{
  "model": "masked image model",
  "dataset": "gratings and oriented noise at many angles and scales",
  "train_examples": 197500,
  "image_size": 32,
  "crop_scale_min": 1,
  "horizontal_flip": false,
  "translate": 0.06,
  "rotation_deg": 10,
  "method": "simmim",
  "mask_ratio": 0.5,
  "loss": "l1",
  "arch": "convnext_v2",
  "isotropic": true,
  "norm": "layernorm",
  "activation": "swiglu",
  "mlp_ratio": 2.67,
  "inner_norm": false,
  "drop_path": 0.1,
  "patch_size": [8, 8],
  "conv_stem": true,
  "layers": 8,
  "width": 320,
  "kernel_size": 5,
  "init": "lecun_normal",
  "residual_init": "none",
  "optimizer": "muon",
  "muon_scale": "match_rms_adamw",
  "lr": 0.0023,
  "momentum": 0.95,
  "nesterov": true,
  "orthogonalizer": "newton_schulz_5",
  "adamw_lr_other_params": 0.0012,
  "grad_clip": 1.0,
  "steps": 20800,
  "batch_size": 64,
  "epochs": 6.7,
  "lr_schedule": "cosine",
  "final_lr_fraction": 0,
  "warmup_steps": 620,
  "weight_decay": 0.02,
  "adamw_weight_decay_other_params": 0
}
Rows from block 2, named by matrix and row number. Each number is 500 + 40 x the weight over its row's rms, rounded and kept within 0 to 999. All counts start at 0. Numbers have three digits each. After the name is the row's rms in percent of the matrix's.
# f: depthwise 5x5 conv (model.blocks.2.mixer.f.weight, 320x1x5x5, trained with AdamW), a 5x5 kernel
f.0 161:525524502505506502515545520508494539656564502521502547547507522517505505521
f.1 118:495471483496487518498500488497514484536671511504480552537506453486483502503
f.2 115:489504496489499513478410498501523588645521525495489482501504509498498507499
f.3 145:504498502502498501495478497498496520307530496498496524498506504505506498501
f.4 089:454480463463443481486472491448473461607506489474505502485457443478437461463
f.5 103:502494511489485504504540516507503528379506518498489645482494487501496498492
f.6 068:512495526542514530487546516520504607489507524494449617463483472510540520517
f.7 099:486496494491502501502516497492515629426558504485425582516501500499507485482
f.8 066:504486465496528509489521448456474432380458482481451573485501499490483490456
f.9 094:515493496494517498516459518507513480358448506502484395463503509488488492520
f.10 120:553575531535570538511520498501523505468535536529520491529553578538547535547
f.11 119:516502500495496493495518503498486493661393491504499517526504519510508498499
f.12 118:535563543539555544551490505538548494478514557545502516520550541545548549550
f.13 099:527517518541520563542473535495534528592522568556508535534531558509495516556
f.14 126:508502485498514499497488490503509477478307491508509491505499492517503503518
f.15 117:494499494503506495493493493504500466695496496494492509489487498499507499501
f.16 122:510505503505492506482558508509512452643502510498477391511512507504504510503
f.17 093:502525469474505506461496506493493466654456512499470581495507497476491481481
f.18 097:503538501521500525478445517535504508357488540521527420497517509530505512534
f.19 082:506515492501496490524542513501494637615498491496515458491499486485490468535
f.20 133:495498502500486500484495499500506495448486504495481689507504496504504496491
f.21 115:493502511518472505532489504497504341609506496503508508497500509507497499495
f.22 139:499502508500498490504520510491494495392501493508484664498496496489496496503
f.23 090:451484461483459488510458502454464543593561492478462498457448431480487463467
f.24 074:554528542545530558549491540536525544536537550540500461531558534532558545510
f.25 090:485458466498483475491517476456463445443438428443462414508457481493470515474
f.26 100:510500499506519515511337521498518502578439495492498538498509493498505507484
f.27 082:504502506515517504513394498506509549345531496501498495515506510513505505500
f.28 101:502497488497497506500465521479495462462675501485486447481480493507503498490
f.29 109:485502517491484488484514451493503528366630505500507494494483500496493500497
f.30 119:483506489497498515454586489500520513357428466480519479486500472493510484506
f.31 089:459474450471480490482480471471476458618463484460512433475455479462472469470
f.32 099:519488498497505491503541531508486504448324484510506454495503506500503503509
f.33 115:463471459466498480418502462458455522501461449445477430462469450487448475467
f.34 146:492505502503496499506516510497495495303502496497504525500496497501506507499
f.35 161:502496499500496500505509508505502464695511498497501496490505497500503505490
f.36 154:506492507508492505479522499508508482311461506501503526499498494499496508503
f.37 095:473474513468438482468484520511495549611470534515502398544489484480464497502
f.38 071:473514485433485468519507530471462449583574469503490499422476448540508479455
f.39 107:480506503485494514495471446532512463524371488493469382494485508493500509508
f.40 121:505504493494514491508327520496505532585487503505491498488496510502496493520
f.41 077:524518536524513515501510498526523471333448520515516497529518513529514526501
f.42 105:506489496478490498476519494490501659473567496477446562514491493494498501494
f.43 107:503502481490512506491442482511512513383451498505488636510509496502514501508
f.44 084:492507491469481483470524486512483452401408471490530421564493485515454483487
f.45 099:508515478510512509519446527507514508327549499499508539488511498508489505503
f.46 095:508507497502512505499457529505506597394498497522520610458524524485493497510
f.47 099:499482497491519493490515495505474365580478500493426418502507515483494510501
f.48 144:443464448484448473481513485438443498525468454436454508483448470444459466464
f.49 094:479477527489515549531559507533505531501519519514492653552483499475497532502
f.50 109:471498501503482486489465500509495524682527517503541511504502498505484498482
f.51 088:493500507513543509546503504511514519604538509536549634508510482510516491508
f.52 105:501484483490498488507509506491479575333475484486488540534488516488513481492
f.53 084:516466513482508503500533480488520625471409451490500427459492505493465509488
f.54 082:534510515533483485465521536480500525662523531535511517522534474532494494499
f.55 083:506502497484491500523480506486509519321517520508496567499502482496500490492
f.56 086:506499497515502500492409470489481442400459477492518609470480501494528509505
f.57 143:500494491495505485485452512501502493678431490505500485499496495495496496496
f.58 123:556554546549534549514481514559533514463511527547500487532553549532534559562
f.59 099:505495512523516507507438495482501436670490514500478495492511497503516492519
f.60 116:517480478447481468512415472479469425574496446475422471481467489502465474486
f.61 098:483521527516512527541515542508507533524332502515497475451499505497488502511
f.62 079:494466472492498491488486472492500492656432486498516425496494506468504481485
f.63 080:523502497511514485461478505497480461605532494473525358479500491507485516484
f.64 049:484507517486491461520454486503499562505500506568537386569541522489432485502
f.65 097:504510502516503527503423545492504463354577512489486507489523516517514494520
f.66 085:509526501494467502499504478511500464407648494517525527526497512538467479500
f.67 066:543494536529514551500436494532553538481552507488459438585541551517548504471
f.68 091:513495481507473509497613438504514454484378526506515550471509505497509493500
f.69 121:510509502498503501498482507505490464313501509501519547484502503509502506491
f.70 075:521508559530548537531497492538502492420481524508547508608516500568549514513
f.71 116:514491512494517489509462498520513355614526505505476469499510489509502517515
f.72 105:493473482513493466504413464485496491616469490516452404466499485486482496491
f.73 090:560526523514541553538537541542510530537524540512564517563544573518540523542
f.74 096:500508524504499504459562529498514586391414498490523429496503505510511506490
f.75 105:543540549564564523548472507538549530476493548529521513520562557534538541538
f.76 085:492510501517497505517530532503499417469563512517484654487495499497499531499
f.77 109:500509482509520509509464490513517370402523501513537587521499483498504508497
f.78 105:509529495518489528524417508510500514363430536510497513543510544514509517518
f.79 099:526524541543550534522534529535533506609531538530524521512519534557530533560
f.80 115:518511480498539476467415468494458446374442476494504467468471492502497496516
f.81 058:521470483485497466538439501500472525359447492444501535519470479494474479479
f.82 110:510507510508499510491583530521507512331523506499496467503497514501518511514
f.83 076:514520526481495525501544457523500498540572522495477651492491508531510499459
f.84 125:495495509491499506499551496502491454610484505507507353511502506507485512512
f.85 057:475502523468481532460623454519488517561599497510503503509482527514473533512
f.86 113:515493508500490497488464505493500461669571510497513516540492480508494493489
f.87 106:476467439451485451470511481455485489414497462456475462452453452456478456457
f.88 104:499514506504511504474420487494488441663515495493472524489489504495513494494
f.89 094:539534526570520524558508548548542501459496543565501519551547520526568536534
f.90 059:549543521462500559518525499540489431547457564465446508501446475537548511443
f.91 102:495512505491474472469525547499525570628571517503506579509485498489494484519
f.92 073:519496545502486516471523472504498607535564587529483539523514563469490504546
f.93 113:525550516507519545566566548544538524522541537540556574533534544502501528525
f.94 113:495515499492510499505527510505492670541519465494467471454463471502492487501
f.95 094:522484533486490496524565537533499422371476508504431530486516491473505511504
f.96 068:522521528524507512505519526525507464334447507505514526487514532520527515521
f.97 076:499490523530478504498529607546531509448563539556471440487502559520483532536
f.98 105:499478518510477479474471499474485492529502478470471669541471483531491506495
f.99 090:475519512502484488537505518487496469321534499514477521524495513499507500518
f.100 072:478494457471538515549455511511563411570546527504546430514492482466481479468
f.101 081:527524525521571598494451498536546441439495571502491492527487510548522528515
f.102 099:496500498510502488483370516490493540633494503492503485535495506525509483495
f.103 067:536492542492451491478541456477452413591565523499530508471499540527487493451
f.104 071:487464449496493438528626525458469471448464474512525545531492474483483465485
f.105 141:439460464454472453466464466463480473517492455450480493461444448451449447457
f.106 084:514518504501515511491502517507498399359497525499537427516509515519496519495
f.107 127:501492499490500498502501504493502506520483500503523696501499493505493504500
f.108 091:522524531517522501490435420504501509477363502501513447445484504503506525520
f.109 122:472509466480498475464423476453486457544397474472452448492474459492474448499
f.110 074:534510502517520524514412476511499479619601507528501519490498515512503486546
f.111 112:500501496508501506500411422502502520513654481499497515499499474485497500509
f.112 079:528512485480532495510425484500525476648543492491468449463490523506494479507
f.113 107:488515518512503517469586524524502580391461513500480416519512530512493498517
f.114 085:494461495465480442433505492453461455498431435485482480457432481451482442512
f.115 092:491513511524522512495450477525533522371470506510527600468501510497471509552
f.116 120:526514525517504516511579492518513501659508524517528509540537525519505510504
f.117 086:491521530514514541513568457511519454369519531531499570485515530505509521533
f.118 100:465471497499494489496598475478501524580534485490492619499490477467456478493
f.119 099:541482500514511500529426488545474360470474496492517426525511497514497525506
f.120 118:509501498513504513526501514498498579661532516495548508537499477523505501481
f.121 118:514500498492500511491621505503508515395505501508515389514481484498497512500
f.122 093:469485468474475485493580507481472512386413475479510470512480455469483470469
f.123 092:496493497487498492499578460505486462370595498495484558525498499507504507488
f.124 101:484523511467480526508420562499470519463476535518505356482501497512485519510
f.125 112:503502498502492487506601463514497482397626509505487513511501506506509508512
f.126 112:507523501469480501488557481511507495353602517508522502508499499529497493484
f.127 080:479498493484488463546422444494462476585451454485518589511490497471454473480
f.128 095:512488512520478512483455484515520452620383516520488472558498490504506498498
f.129 080:498495486469517486483591489490484427523421483516566395519517511493483509501
f.130 130:496486495510498491479504523491498526311509489497514527526500490500483496498
f.131 091:518513497503495532539511560477547556532385504529573460473508546544497509509
f.132 098:509521519530539528519496488504512516357487511512504404500523527530526534529
f.133 115:444453475473489476525498470444473488597537462469477532487480453438467463443
f.134 086:510510517539520540497460542560565552435513543562509433492554500529516542539
f.135 102:493490491481487484500537474488474576661492495508491439489488493499489489497
f.136 075:528534524538519490522482499487509497579375533492516548590503486517508510503
f.137 089:499496480493478495465401496490520651517536497493499446493497505494500509500
f.138 075:504514533520512521502522518532517547618414532529488479504507567527555532510
f.139 092:482468475467485478472500481495472581564440465433484400458490488497494461480
f.140 121:495502506488493516459561493508470648585483477494468524477474490507506490499
f.141 104:500499507495504500497511497502497471687491498497453537496489503499489504491
f.142 119:481500493489499493505600524482503508388604499490509452464499500486483517479
f.143 124:539534544529569534557486530540520515533512538510568576516527492525564547531
f.144 082:514513484477492508467494466492428436617447533499468440499499481451504487456
f.145 082:498530509503545515515524512490535460426525500522498370508500536547489535567
f.146 114:494504513506496493491559489511498577359404502498499511478495506499501501489
f.147 088:507473515483495495504565499477486477648562498478483423488489499497502481510
f.148 079:533501465518519518483518493525491407360462492522506497456522527516485515533
f.149 096:492512515468515487465505493468503479671529500516524467452503487491479479511
f.150 097:497491515494519498508473509490502581669478504496543496519508487493506490499
f.151 120:509498493494501508500497507502494379358537511524492451485508504493509499505
f.152 088:462455502455446474448481481469473537609496475480450463468501458483482455452
f.153 089:489478462448478467456452434462457508545542466474429478468457489486432476453
f.154 055:504556507549554473500496438488498543402514470522492432530536469558550506498
f.155 086:513494478520532508476334511484514503565475521507487463485519535507493507513
f.156 101:493455501526493496484485502455502464361463488494460457553482502495441536533
f.157 088:506465519491516503473360492503529589428515522503508491540512494484516521500
f.158 109:497510505491502488512473494494493401662513493496479540490494513490500498499
f.159 069:525544469561567484502568434534497487422536505535533535500527477513573507504
f.160 163:508504506496498507506516502509494490529308503508493501534504504493509495499
f.161 100:474480509485487482486525491491512567667456500489520524494487469488490482494
f.162 081:494487534547503537548509541524511478383428497526486568550516489523523531526
f.163 093:461450468468451465491468471442452491586482483467495500482465455452447447455
f.164 096:496495503489504503515484476506538646491386485498474524486511483487484515502
f.165 106:528497511500524523489390562514481519619440512511527507482517527507481500521
f.166 111:492456494472509497498505480478508502495351475489500575574494478494481533492
f.167 135:489494503492498507504501512496496508690454495498487520492493503493507487489
f.168 096:496493501511491487491512504516503531661437508516475579473515509499508507500
f.169 135:495493502498503488514501478490515346609544516495520504488502496485500486502
f.170 094:535499528552520499510499490521500583377432476511474487499531510525537530547
f.171 097:515485509504502479501487545501493498330428500516504506547508506512495497508
f.172 086:507488485478489501499510487494506603538474489499486659506504503501493501513
f.173 074:530500544560511531461488539538557510452430524486455572444515517547527546525
f.174 086:516521528497537519520380495520489396557505496559488471494510485521541510517
f.175 082:528531538533518511555473544538557417429523522545510528436514530511545519537
f.176 106:521509552549543534538469510537526527386465561520520540506529507538524540533
f.177 094:540533537546549539478553535533526504456468518552543499567541549532508543565
f.178 093:538493507487519504464442504496484401365463512514496448485509511507500506501
f.179 081:483508490531495517423475439498486485395393494500529508466504461517511481530
f.180 134:505496496497505493498490503507498507501454487492494629358497504488491487497
f.181 123:471496512507502519523479500504509477590461493503497656456487516506505511519
f.182 100:492490518523508519512318472494488458475513504493500465492515494507503497503
f.183 055:469464443504486501514610555490469561434467442489526493520513488467461503537
f.184 116:483495498500519496490641498496507555379502502507509472490500495511507505519
f.185 092:522521514489555530531454505516502518537664479533498501518495514520507513508
f.186 088:503473486506470479502531545493493449459575490498519638448466487521517505481
f.187 109:454456457473456479467482449448463471491461468456434494467439457451474453466
f.188 089:484473473489491477477474515483496493668524495472551502479490483474487474464
f.189 097:502541538491486492501554487492490474396517520474474635490473505506524502487
f.190 103:555510533525533530571525532521511438434488534534523550531548539568546512527
f.191 133:501497491494504502496526492509503511551321506505498468555502491501497495497
f.192 074:489481467476463450448454477481483497575514491491471520385493466462463441502
f.193 078:505449499544450494549468492486511441462384556521491536479522480483492528443
f.194 093:507505520501514482479535473521477662545501506550475445494504521521499509493
f.195 096:487512489504493471513474515485491540401595486520487538388498526492481501531
f.196 109:537505510505541502465437521517494588628499491497494554529483504466522529490
f.197 110:506489509504500478517433522506499396644486506520510537493500508498496483504
f.198 123:493514510500512500515503525500503508309529499508505530505499512496504511499
f.199 112:499484515496512498482579490488487500365527524537573453527522489502503551496
f.200 108:502510516512501519539468522517524321469488512521515501512526520513513501501
f.201 047:499458509463508476453580427422483511507499551477413491504463493515473475458
f.202 133:475483500490495515534495493499491468318542499500507468504510506500487491502
f.203 107:504537524521498537526464544533528565397571529502500479524526542568491540509
f.204 088:478526507503502485498472489488486584345531488463489463503495462518509497515
f.205 075:495473474485469526495558481515472447499544457466490483641482501494457458491
f.206 113:511497501509512506486525485520497322489552505506486553501504505496516506505
f.207 123:519508507521504503493601518511508572364508516510511552518526508512516504509
f.208 076:486496538495475448497538545491521506436445476495511364500554513480490526485
f.209 114:532498496512483485499500514509513499491566517504495533324519493498514486506
f.210 097:473435452467449467491491471454466499479488471421510423493454494450449459466
f.211 068:510480504483499462518489495485506562638474509429448545499467487465520487477
f.212 096:483480498487498485477486490490490424674483495500484513491488497499485481480
f.213 078:453518496465444444497547545474445493457471421479553569521481464490485464462
f.214 094:499493514503514495503565476486498595433372485518490544472484484495483506510
f.215 118:504503505494515504457459510502496439335521502493520565498501500500501502509
f.216 098:505526495509512506478516486495520353531404503525515532532515464478529499513
f.217 069:497491498474500467479492511462487620389518481476461468533526531481473473473
f.218 079:463527465459516508514400496518501567562604488482501509465509480488475489457
f.219 102:546549555537562533498503514543550538472526554538524516522535555538551560532
f.220 071:478553552506496518482488488552534428478395507497544554545474503492539496557
f.221 098:498491497494494506493477520490487460668433501488521475457499484512476505510
f.222 102:498492504504491494482510523487467461379630506489517546538499506510497520499
f.223 080:476525523493481466542457490497516462376510477491571520483497449482531459562
f.224 075:506518515502486530464398559516530521475616516496500554529508506504539527532
f.225 100:516497517523560521562556495487529481634481478491499548518512516528507506560
f.226 075:479473468483467464495461492473514536588494509512477456594482494500393498493
f.227 110:486515496529506498484450519486507580400586505515519431430481497501521506479
f.228 108:506492490489489490471470490487490512683511496482511456521494487498485483489
f.229 105:514472516538531511492391488491510560623504494477496521461487520474510522530
f.230 118:527500497506524511464488480489485490334468476496512422497496487509511509518
f.231 075:510519506494507491479554525486486455607464494510505382545499541528510520532
f.232 093:493506522499488499434622519481521453586432486499513453525531510509512506510
f.233 126:494497503483501500496486486499489485306515496491486489486506501496493502488
f.234 086:472450440468443445494516464447485488506531454469519527496475440440468446438
f.235 075:480506474483512497524527454459475482474531498513438662503511494498510490512
f.236 115:465467450465439452478476462470449490535514463469443499471447480456455421474
f.237 080:547524543517527539551471531539515493595495518519540503523561551552514538564
f.238 084:536496491512499501476482529521473415387574464484512575538498531512509504505
f.239 098:498495482523511468505430512509549596386533548529494492473542524477489491506
f.240 073:452483478474478444484598466451482491564508482437558502509471487452500468450
f.241 116:491465494469455498446555486458494487636497478434482494502474476473498478464
f.242 116:512489516520477512484420488497487492663519507496509508555516510494518518489
f.243 093:494492536526496473454420515512519580387558461513531504480513518534509518518
f.244 133:497499498508495510498495497497493533309529514498509526522503499499499501497
f.245 065:572504486516557529523454529505435468451504460540524453495559575494536487548
f.246 104:499504502501473499544470518502497407344528495506496541494494506509484494508
f.247 114:498486461471500476491476458472514524373484511465491387470496490507465496489
f.248 086:497483464484488470514611500480474409505562457487518572471476507464467498495
f.249 078:482470489453499499453406511505492535552387469470475484472469482467460475514
f.250 103:510486490492484483486520523504484639553408471494484567503492475490481495488
f.251 075:438472457442469430500498475475456527543441454473476492502477440462454449464
f.252 085:525539517516534547528477529547514409448473541549520470452542540537530549546
f.253 090:484461519477490509508470550502499541651412494494510498519495507474495510495
f.254 085:496496470487528513498611511481466592511502543465439509462518524459448460481
f.255 120:481507466469482484474477511484505481330525503483507456476471488472474488487
f.256 122:507490511487506487487557498511470408464497496485498653500505501495502522473
f.257 071:507510501481520526471562518505525449624506509487506604548525513501507492477
f.258 095:521503504498529491518576459483490360582465489500544519506492501498520494514
f.259 050:551524489538524471497557500528504437579432485566510501526547534531492510571
f.260 109:480488479484480479481500463482483485671517481477476516482467475490470477478
f.261 083:508487501519506502517516491514436571381548489486466478538442551483541506462
f.262 102:504503510491493513500512485511497558416336473511503516518483505511496504501
f.263 118:490513498507510503512525519497490479517311521504502491531494513507502510503
f.264 118:500511509512500495500462514498502547686479498499493500485502511509508500509
f.265 095:516493491481501486520493504478499566670492509494469506517466534492473513504
f.266 081:481491498505486499506530515506510623416617515499508526501482483481511498490
f.267 079:498491498483484498579588530537516608469546527487540511558521494535513505483
f.268 091:514518521505521478525584501494505593558441559525520462572540523495539496482
f.269 070:495506482490514517461514493463519487673462495487524494514534496483464495487
f.270 066:469504529476472523517483487476447498393552496508558573483517460497438504443
f.271 081:521535510524538508492530521516543371562450485514511477457488499508556543540
f.272 164:498515480489498493494461487495498446353487508494491397465491501508488482497
f.273 130:475482512496503497494512489479496429340434471489519529498516483495478502499
f.274 084:527508474518496474464562467491443520632459503539484431468501498517513488517
f.275 099:497516534520506508469429430503506468642441504518518512493524527498510506505
f.276 126:455456487438466465467483486454463489597513464463495496464462472438467443475
f.277 095:491517488507481514478639552520504547578450476486500496531523520527470487524
f.278 101:473524515493487495528495526509487475372406527508526558560502531511472514514
f.279 115:490524501482523484504503482530519629582599519512511492481506465504529501484
f.280 132:506494500510501499506496500494498501509555510507499314539499505489504503497
f.281 084:503511503531495499502388429514527525522622496513518485503502451522504525499
f.282 146:491491496498493498517459501499515393647553510505524474487493498506500506497
f.283 067:482488532492502531515590520512528598535528539525543589520543502464476506516
f.284 126:583539512525549500528526536559537553504548537535554523513534545544552520536
f.285 103:492481459507480497483433504489473472631443501487513420472474483492475461499
f.286 098:488506521490512510503481522500498446435540506487464343450497511503489511520
f.287 045:489534399518520544533452544515516515483483501475454531521504437434535561457
f.288 079:505488512494494479478609427483506476631460518483486503515491485515505481498
f.289 088:480510493507485499512378497472483552406410521492470487484510518511489483520
f.290 097:518506521512533536499545536532521514350517515531530510483556525508520520544
f.291 089:534471463509528495534422461477499521461484501498498468350526502498493499504
f.292 093:489505489480488496490461511499502476647401498516494567487495504487494507518
f.293 109:475499442456433454443486457454451478503484480474463483459467475448468438444
f.294 099:508506482498508497504446505498514603391502507488414435465504487506496499522
f.295 068:507463462487482446525551537455487471579481490476491613464462477478479458509
f.296 093:494493505501483500471538471523484359431472505471533424471475516492509512480
f.297 071:517562530525538556545534516504531552456592521519526433520546511554483483508
f.298 126:502505505506505499491526508500490486683556507503509466481487498494508502493
f.299 095:504495513507496503550553546502519635423517505512512560529518494515495522541
f.300 097:484534525499488469512520552520507612388452484483541542495479484526506495520
f.301 081:508498506503482514492593566514521479622415519508518502536504487519491519496
f.302 090:490498497491478512486530500483528528337555499489478575504507493506486494502
f.303 071:527509525543562502489443476528540437469534525520451577443474498530552550531
f.304 113:497498492496493503509464507486503520644506507499491374519505496492488520497
f.305 089:484454519483478477555410500505516455638528487515489495476512481469489493500
f.306 081:522465471490467474476437429460466458436568499497470446423482488483479462483
f.307 101:504500533506478502525482470515494549385641496499508490511495510499492514507
f.308 096:495486530501528515479680509505512471491454500510477499520516490494510505486
f.309 069:514509536497528486591535500481501602439545527522527560557523495507521512541
f.310 130:508513501485518511487525490512502530543682506496492477463502505492505496495
f.311 055:481517549475540476459564459500489520642453486487523494466504507515497497535
f.312 076:490473489523431460564471520468424570532515501470549526448482446485477446491
f.313 108:509486517508494488495661416490485456456525497510490474499513505517509498501
f.314 091:510520525519497556535571575509482531497598495506562496546492527522552541527
f.315 134:529510531555552569564496528531554508518550554526517525545501544532536562534
f.316 076:505503515500488495501620539536544540593444509508501443498517510532468521527
f.317 105:514509513500490496497504505514511507532479502503502313546504509518490506496
f.318 082:525506514510498507528489491477502553583484495521515357565524505510496524527
f.319 101:491504501513530547498458480543529434530374506499482556571509486531492496472